Rows from block 4 of a small self-supervised image encoder, named by matrix and row number. Rows with one number belong to one neuron. Each number is 128 + 32 x the weight over its row's rms, rounded and kept within 0 to 255. All counts start at 0. Numbers have three digits each.
After each neuron's rows are labels from the 100 images, of 14848, where the neuron reaches its highest value: "strongest on" is what is common among them. Only what is clearly more common there than usual is listed. The data: pictures of board games with random positions, seen at a slant.
# fc1: MLP up (model.blocks.4.mlp.fc1.weight, 1024x256), inputs 128-255
# fc2: MLP down (model.blocks.4.mlp.fc2.weight, 256x1024, transposed), outputs 128-255

fc1.172:132194099114144123105109060092124141077141158140132097113079123152116102124141110092116174171085152110161117160181126144210127132122135152123224147151107113106148137109079111105167165121149148135150140156105096123103089126076151126115159116082111119082193132130099149166097074153123179185138162113062092141138116161076091040123163075138106038150031159117135084116117103134139073176119
fc2.172:167128153137110171101105124151104122154147141147133176097107122103147071148120108158140126114143175093227092105130129114145101125145123140158095127119094215144124149134128124068068224092087106156105082113072105128145133187119094100095132090121161160173100155153138103122164111157142110093109141114096151151141102098125168088062116084203115161135081133153133098117167128120099142106105
strongest on: discs in an upright rack

fc1.207:211100159149182088075049147078130111086134107164128120115112142093136096188116147092073130077107093128097145101106101131148172133127158127113145077133137155127145149125137149091185087154148099198141081136149095134150107139070101135110121148117128197127130118086142129112036138143139084137100096151157131127063160094138124125094092139193147110139069156164139179074124089133075130085175
fc2.207:154135141152127160144156118140089112131170153080112175118167150158118176122121106143146092169126102099171166105160152108174117127072187153116082235133038083095138154177085129142147113134132117164117172108117120113167099100185151151154148217112086142144111146145104126171130157150169133114159079082065155126144110115162126133119169121071155187153105168126163126106100133158177119165135
strongest on: stones on a line grid

fc1.386:152123125129137099117152070118199076170152129148123130125100104183163066157133083160196118133118154156140147152124182139102093165121106143113155109164109129128099182087156108095160145153090126145115105097122168142142060121167072101131102088135126118172114133149156162104161087114160125101140191118042175144119102158128135151104122170115154098152111051150131133147087109092128201094137
fc2.386:128113080156184163119105070089085116119112157193189128147135103183137127140088057110128193188195153094151165133063147127120135111107073167134117255124091128158111091157134151166086101116136175101054070132136154115160145095119109143152146120118106090130091158103121078095108139172116121152123155111113129134175121165147091129141200143147128145204167096109149094163112132104157168196115
strongest on: discs in an upright rack

fc1.175:168122186132118091102087155111130109183130116192083096169059111121104138097123116134118139036143148153104107194164131171148158103153112127104213162116068141154146157130152117149107120179122078119177096088130207095106168140100119130092108179183185172177124164100132132097111132102069128163142133118083109092108067099176098129104166104131057107168100174114108129157144117105145099178156
fc2.175:076122119116124160115147166168145085095117120167121150104131092157103155166134079115159144068170085139176125068141127098153102126116143099152095127129138218117180129132130112127097157128152072130102100138179092141092127158152083212102127167121120114125081121127120111119108128099104165091156147083091163180127117145082123115113135143200195073121081134123146106147116112139103116124070
strongest on: discs in an upright rack

fc1.689:120074142084079181158159124174116138161125149118155097141096134127105149100111112126104119046072153131162163153116128083140104159086103165141111122136171126091203124123122091088138098138187119167092126108070165092103117117095105118142143116093107095113145141128130151086108112155152097153118111130137175122179136193128118131185155120097159144185106108036155095104045126116113142220088
fc2.689:093154147133076109162052114141116124105125063149082122162109084142121068106130116128212155139122084167123144151124090122137166180126122151091102060182147089142144179077158143157131136160094068121149139147119040152111079117167155165108143137166147112113123118081164150149183121144101148136108114058086146149134158160138162196128111139163098161120146156121105194135125106083141074097097
strongest on: discs in an upright rack

fc1.199:103104186123183150180081086068129143072168147074064168153111164134176079121159137137125090154103076082139104178072121143120139111105137138145112116124071088149109156163209080130076140128102130113148109121128118111132196139113145132162151109131105140137138180142169124089122104192114103146146141109128113194122142166149118142179163073073164113114163154096139175123153145098106123160169
fc2.199:182097168169135094119197148179101084131157141166190117176137175147090115144128123114104155133214152191117071174146109146092145127127182128125203113094112149128157110126131188099116122104120133097103144114135129141157171095050100098088084122083094185077118133150083112158152109081106072110207137134122132127098139178135114127132142119133121085097087144012108126100118177121159108148097
strongest on: stones on a line grid

fc1.503:135131100111106152043237128097078154102089084123143151174132116087112147124084138116087172164150134150137128117140170139189146160074101119110164073120168127092113085139123054130072184167136141074115145105082144134079112184088089130085082124131142166173129138134112074161092115170171110155078130166129138098107129145139097098096142078156106093064202168101136148112144124133189156125054
fc2.503:073177109147138105127164148156059138144136139167149147175159147134127143116135145108126177105093151135185107098127118104122102125113123139156160143107134166120105029165180143112135144103099130177116133150171164130138137115055170142213160122112155140103083124104035156127169125112154142131060137075122109098120153093131110125107108159154106137124151167194116119160113070093129133175159
strongest on: stones on a line grid

fc1.112:152117136165135113109080204083130137102143140080116156071155109166134095143116118148077084114141149168059112099174195168083122130155116160158105057153103105156121131121120159145131137108151190179175111170040132093103125112128155153124091101108145174109119117133136172063161135181097130136090092123139114050124102135138150147210153103105161092037104220104113178075168128164117074177136
fc2.112:096132081081095103079095100136121097132094165107130139066085131138100135089061144074187146106138116158098135181121158107136109156132134119110063086111165161127074121087102094076120095109175170133186127142130184180122108184157149094089152153076110122082131168102087107096110128116151138097096123094123141197137162159165154110147134131146052082104125156093093079060109184139127121131102
strongest on: discs in an upright rack; nearly full

fc1.70:104103173111158133153101078141090160110090153136174119081125103113067114097109145131117149104137146105125124116133153124124097107143085170085137120127125196099184137154099122132096121106088127122117094100153122151144109119102124133137147155118136188172135167187103121093125132104079138116069091075155103215166122126166150153103152113087138141077042160080108129137107088078101121148121
fc2.70:144120101120165123157152137152106125128149117121138103129145148075156164105079167103137069120055057146157114154069125117128133149061129054168091156088130122093135161168142101091176134131127126078123113144133103082170150164126073152074156122191114092119085129093164119159150160106110072114145095191186141064130129137117118136122104095097111096177144086116182172176111183113131136107129
strongest on: stones on a line grid

fc1.200:127162075180159122103088141086152137170132149130102161134122116135104149109073133196156127128048151136139178106152109114132133126095136124154153165159087102139067185179196186166104137156119142148155150171132146138069143088175122105161159075108061121139147143157133157120143174128110150111069182097147144106110159143165146108099082084113132151144097096119080118081131114119113102147093
fc2.200:123116123148089108121132199117104096168146152121129171103138114112108196106145122158129180080202156160102116104115149178120118138126062163123120156192142164105153110120141110128156142114134139166089116071170223150133118125057167152129087206136081072089110162113121163206150139148113111127197135086147105102151179187090146119106079118161105125119124181195106137161118198136138124125142
strongest on: stones on a line grid; digit grid